config = dict(
    arch='dit',
    model='class-conditioned image diffusion model',
    dataset='rendered scenes of toy objects such as cars, trees, mugs and chairs',
    train_examples=195000,
    image_size=48,
    horizontal_flip=False,
    conditioning='class',
    objective='v',
    cond_dim=192,
    targets=['light from'],
    num_classes=4,
    cond_dropout=0.2,
    norm='layernorm',
    hidden_act='gelu',
    mlp_ratio=3,
    head_dim=64,
    fused_qkv=False,
    qk_norm=False,
    inner_norm=False,
    kv_group_size=2,
    patch_size=[4, 4],
    layers=12,
    width=160,
    positions='relative_bias',
    optimizer='soap',
    beta2=0.95,
    learning_rate=0.0018,
    beta1=0.95,
    shampoo_beta=0.95,
    eps=1e-08,
    precondition_frequency=10,
    max_precond_dim=512,
    one_sided=False,
    adamw_lr_other_params=0.0026,
    max_grad_norm=1.0,
    max_steps=6000,
    batch_size=64,
    epochs=2.0,
    lr_schedule='cosine',
    final_lr_fraction=0,
    warmup_steps=300,
    weight_decay=0.0,
    adamw_weight_decay_other_params=0.01,
)
Rows from block 9 of a small class-conditioned image diffusion model, named by matrix and row number. Rows with one number belong to one neuron. Each number is 128 + 24 x the weight over its row's rms, rounded and kept within 0 to 255. All counts start at 0. Numbers have three digits each.
After each neuron's rows are labels from the 100 images, of 14976 (inputs lightly noised), where the neuron reaches its highest value: "top examples" is what is common among them. Only what is clearly more common there than usual is listed. The data: rendered scenes of toy objects such as cars, trees, mugs and chairs. In brackets: how many of the 100.
# fc1: MLP up (model.blocks.9.mlp.fc1.weight, 480x160), inputs 0-79
# fc2: MLP down (model.blocks.9.mlp.fc2.weight, 160x480, transposed), outputs 0-79

fc1.375:129123130146126105099126131130126107108137091128096124137116131100112136110115127101125147101131147104149129111157131144113142178145049115104100123127140105120111111183093111141160175103128098110128136174117111104111136098178065115129120132
fc2.375:119151131093130122133151081130137156095102101128119152116153124136137179120173145138132134101138135142169142107103118107118112098116131152124139168147143120092116103130149154144139128159143083154090134145151148104159147122128136137125139185
top examples: light from the left (58)

fc1.337:101133148146113125117166175150141141098156100156163092154119136144087090104148123090139127101112150099119159100110099123108123085128130144108131107156112119142148136093159153175145143115111125152166131128109171138091112132159198107143134124
fc2.337:107131134151119158114072104152140103157127136115156127110100125144109083132115133131149150077113096104078115121143205144143133120133177135103154153106126130146156086139131112159116154156076172162095078122126122142141126131130115111128159148
top examples: blue object (42); ladder (26)

fc1.392:151152110081094123100105094123091141059133124131159154120154107107110099094120128125140126157109121123125147128180150106161122187108081145148121085127086101111107165154133095131119116087102112126129122130131093124102116143118174090121165093
fc2.392:110119131150086103109132154127166139076171130127068133158136116147137140125117161116115151133138129124131130115085108160135089071143126106138125122138103123137111161124105162056126124096103116093191163101130162123135118131117157138120112127
top examples: blue object (35)

fc1.211:140174129093118101141138156113145161082128119127178136101107119109129117120106145106158125114106114172127108171136124108116108193100131117162137124156104101100150173150105149111135108144106091142100086107106087153092134128100127137093124133
fc2.211:128069103146168095140131155112110145083122105115166121150121139139164104135112146129082125162111126120154119137112100104115129042118131150158142122168163139158104115087097130074147134171160142155119127146117136124085160097152149118116127157
top examples: red object (39); blue object (36)

fc1.222:142094120140172108121117138112163132147109140121134163155101101116110133138126123149097113159115100133153128157128122113089103167154178106091149157093159127101124159154129163104155120115085110094157128137110120107113108163157101115115092131
fc2.222:136124147119168146112128148113108087147116101149108128107092113107140157118175130118136126180119107124141143154137097153115124159128134122124103143147158097136122163144138091158113038143116150099088161110158122124134156154179189148140093097
top examples: red object (37)

fc1.126:106081169130125104130119114125111126108157128161151123147122096098161109131117139160067117122195130109134090145092141144147130106147110131127151118127123124126085134135139102155110138166140143132113151155053138135124112130143141149163121156
fc2.126:127087146120108143101149142139213124127154138132125177127121150097117159119070093138155108119069142150124129138155157135098159126113156068170100114126095176119150129124103120123115133128113124160134144099132120099116159133119126116148134108
top examples: green object (36)

fc1.27:130144139121135140159140154128097148123118157072124118118086112100104094159122142129107122090137079145115080109132131078120078104123167142129124098125156132106097136128097095154139159159119088113102079134143155149169133124125127135134117078
fc2.27:114135141140153154134062123102171128117177142141124087169132124115134126111122142142180107119123174139112085140148099111129132128128101168140142146136088119133123082154130119085149154100129140112098127150157111143135133094126143146108113124
top examples: red object (50); its colour: red (32)

fc1.387:134099090132142122136144138151110134116147145133125124111091114090133124114118094089108121161159149102135067086127157124149096080159128153110084125157155149172131096097109088189193150111140168132134144152116154153181120149153146158119124114
fc2.387:139111076130168181090128151139156111157084117116133172115152184102129101105127127100106114123093095118114154126143127111130147112105132107159169116135113125126137122123145145091115147165133145117148125140139145108097136109172133168117116159
top examples: red object (52)

fc1.473:124159121096111137166147157169144144142164124129121117100118128125112093130090085088112102079122133145145123124150087172101096154083128129079154130142141135126122117112161116164144144165076116117140127122166157158161141076117140145130111178
fc2.473:146072142147120085130111117151124164175120160120116158097141119129124124165156126122103151101112118175109142139116117149109108138122141123118162147091182156120116073139129114092126116149140137151157169147113100137120153125125170119120139139
top examples: blue object (38)

fc1.78:106161149172157165122147144167136138160098114135158097074128162087114112118137130122141118158124158129128141113122131068127084156138105107146141098102135100155094124094128148102153151114129111114129125150139087170164107095121151118129183156
fc2.78:125108142127114138125125144105128158128138063135130098150161131149141133143076103112132148146152072113122132154153115098100120129118138151158191112136077102155116108092110129157122077133116159108110129143134112138160130131126114142144185093
top examples: green object (57); its colour: green (34)

fc1.319:121098118123165144140132120099102120125107189148152140164072160118159148132136142163084114137143119139144112143105131137136132135144126126122132124125113148146107164091035111078142117116152163153157101076144138133130131157118140168130110139
fc2.319:146134086102141121102110131164109140142134106121115128110118133160094136170122132164160136129133148171118109138116160136152132149162146101111134144143127138115110121097171155197105107171123129146127125108165089133126150089146080134148146113
top examples: green object (36)

fc1.396:134145147115145163143165168133111138139124142144123129152106167125114094140143121120107143121113132121119156109138116109150099106130152102123123156142122096114123125173100095082161140081127082140149144142129094163152096154192151135133128123
fc2.396:112121157129134139148131136130113112111063145136114141098154129097160143159092134074148133136144123088112123118180116137130115097135097097136134128141150135135110139177108115127113117156133145135152104107088150129127115119132114165130118132
top examples: count: three (61); yellow object (36); orange object (34)

fc1.422:117140140082106133085164116181112151112134098125123119149126112120124148113133156112114134142107088102165184124122188131137142109125139137158135147172070095150146118108118149140149134128050141151137153092153112148115101113109166116159079145
fc2.422:117113147106166108108117169102159159099069154100141152135167124163110162144085114102140161126123140094102135127126116134158126095143083136116143172129140101126129129154123117132108127163168138141129097124139132143129160106117119104167156120
top examples: light from the left (50)

fc1.359:132145129146167103132114126121112108137153123117154121122117145161120117157173108103087153119106116089130126139126106159141160122157126109122140138143163132118104134131115107109174105161158099147128124108101095120098114066140143143128149158
fc2.359:091115120143152114100168147134134122153171091099116146112122112127133163154123144134136123110130129115144138125123114168133117165120101099092145150145125136124093133102152117122104125155126112130127140164121146140115103113070108116114148156
top examples: count: three (62); yellow object (41)

fc1.57:088110152133142141134084145145146119088092115115144131151119121116183115147132110049122122065151089169118125166127104158110092134143118117089111103148131188109135118116134149101140086168171117104186113122111154109087165128124148140127147122
fc2.57:091114129155181157115129124140152105153064141099097110160141139114159141150133124076114137145103177119081120112091163135115113116134071165124124148152136142129080098097124132146088126090158093135145071108146116141142130121131126113143122133
top examples: blue object (65); its colour: blue (31)

fc1.135:164118111149123162123154151144107142105144105150169145156106160126124175124122144160111124114116181112091144125089100114117119103108146145103109105122116167106114158115167198099112140128086112126158133127123072095147133106138165147129119128
fc2.135:093133127131132153120142107115141133153075166145097130155126145155098101150095150108126128178135110123112138077104099081152123145114139135114156137090149123108151132130150170088130107146183137126152150146143099135112103152077076145127098105
top examples: blue object (71); light from behind the camera (59); its colour: blue (36)

fc1.356:110144142129144115108133122130117129129100101109183123138121140077127012169121101117169151123137136144154143157126115112066082127121146157125147145133133126130154121142165150132196155149115101165141133116144119107085118119131132110118109093
fc2.356:106104109106207094162104096132142078096127120147099150117132146128156107088100097128112124132115112146119142105127155116144150077148155127133095123131140154138110136163146126144108137133090110134140132136145096089112151133108098138149139107
top examples: yellow object (64); its colour: yellow (40)

fc1.82:110075130098128159124132108169125181104156150142145137162094090166135109125110131127080087089121118125121150127167112133128106118132138115116144122155110147109099129128078157146126154115105116146144125134132091120138175123099146109118142157
fc2.82:128132126144112129146136103146151149119163133064094118129107092148106172130148123135133138122130164154107134143100168128128142136122111165087152188093180140145132119136153152092126128142155132150121105135138077136091151078140139133133090092
top examples: red object (37)

fc1.242:133133124128133117109161134110106149140152166131102158137127118145162150101135068118148092148146113134111155133153123111113095140143121130145133117112122098105144158112133123109130145134162137103094148120119102098128084155135132116124155143
fc2.242:114144113122146141112137143127105094117175171123125171073127139150138138104124129132111129097106108131072154148087114146129111127132119119100145115098136105132140118155107096108148180070191129144147142130102153098128143135127140110150098103
top examples: red object (58); its colour: red (37)

fc1.391:108148136116099118118079167145142145076076142129135161097143148160122141134159135142118150101110136176137137156143128121125139183098131134160133111134095117135129129139153133159135089119133091139129123066124119112091150195127128146123094099
fc2.391:137128130139141130126125153121136132131068117139119112135138118139145112119135083155110124188123136109165111140101082137122133071129150077175118096172187093121140172105092117132171114138112160104105141082123147127109141120079121134140124136
top examples: green object (44); teal object (37)

fc1.89:106145082127141104104134119124121153147098117099137152128170141109144117086139111073142133133110084132073115160187133109133132147118116141103103119108112145120098181107122113119121145156128096115190154134124099086115144123137155118108157117
fc2.89:117104129099150123128119113151115149126112152153087121158125155103114104157109154116118146178128075155141113119051088126120122130141123144090113110126173109137125118132103209139158096142136163121155137140157122112110129124082094115121112126
top examples: blue object (38)

fc1.201:105148126136184101138184153133132117130111118141109134114110154138093136092152119126123109118124118135143147131150148116125130136107111162108107083133143101138118141145155134151060178125144133140156138180131115113159088099159097117144116107
fc2.201:121124166135128119141103111125107155147132125108109132139111106125149168159138129094116146137133133132129120102174116123111138122151126125128152157102139080122100175146120133130152100126153149163062095156131122142107114066081168117147121158
top examples: count: three (62); black object (40); brown object (35)

fc1.147:130090152147115154144127138121142094114161146157114118157145092093147153147089074123111152180114139098128134137118156136150172107149125152160122085079140124132169082132134119140104135124144170133119184127128172107118114122121114143120125142
fc2.147:119138130117125119122132099141172112119120103113107119155137081087188136125112133092093114151076115078132127116103111151134157088159121136133119155142104098124151129169132091132138106120148133137122130121117146088093110147101096100133128115
top examples: green object (50)

fc1.324:126084134143143133162143139142150142134105119145149140108120157149129117144120136091114159145148101131113133119109113138143173117130123093159109103156133122105085124138136162156120135076157101092131089120130147137095112121102160114093165166
fc2.324:137117110115117138128149131137102122100145155143124141085110085112116125123137123113145183110107121127113129145129108117149125124155136117093148087146134145153161173135151106162106074115077132148100163118091146134109128179129130110076119136
top examples: green object (45)

fc1.362:161140111127062104107150133088120120160139100138092144100114131143117139120106123153108148149138161133124160086168117149138116200134093147112131141139126132157138149176131113143125122129158113140072167159141125125161126164125166113131124123
fc2.362:139130120109113093130112126146144128160140135174135125157145128088102073101143109138156147132135173134128139105153149108136143123138086186163125084126086162109125148152137170130108148139081115108110155118146122084156117157109039163110108183
top examples: yellow object (36)

fc1.76:121136159100114120160137121124130152145102097134114146165083101075147145108073153126131109083151162127149128134142162116120104154110132115139131135135126110109114142135118157139143136109114129105158096156122161111178112168130150114098146139
fc2.76:090158167101188144117173139148150144081129136154145150120129131152120131127136110127089124162120142099148124145164134141131169155137111137183099109135134112061176156183126151158142103170143150127116105144139133128102143140069094127110104152
top examples: yellow object (40); orange object (37); its colour: orange (26)

fc1.128:168137130159144103119110148152167145162124147128137089076128097148150147148117107123131128145091095139087133146118130123130135068091103174161095103107129099099139127095115120112117129058125151114150131100141087111115123165115075119132103187
fc2.128:122121094153117115161099138125141138144134140151114131073132091148113162103075106093099122186110147134130127108160119128138131091113135108122091099111133045118145124141136147121139131195098159138155148099097132134113118144158127141125112130
top examples: green object (45); its colour: green (30)

fc1.432:107099173086111129141104093126114147123114124106142167159120086129164147109137135123154080140171148117138146125129147118123091135073130126130060099135152104096160119124144147150120162130097121137151132115141128108114178168128168084159077176
fc2.432:127103110105179142105129158111164137174135160158114122151143149143106134094114127111120114127122165127111082143124150142134192134128143189075148097133191154129156123133140136141137106133144167097138098197135112121123126130104123116113133089
top examples: count: three (65); light from behind the camera (58); yellow object (40)

fc1.131:124127147160111133127150103139122109135151128148109137147116126083135113117112146097114148154130113106161100115108079119134139155137101098170118185132104122115142129106158102126133111081121133146104141125171111178113127133120094138145142170
fc2.131:127138127107143129130126160108145160177103156146115108117124128062110101143079121142147148138115157092115105142113159109122159179119119157169134109136123164113128114093120194144135148190111104118132162112098134118130124147126098114128163130
top examples: count: three (60); hammer (31); bottle (28)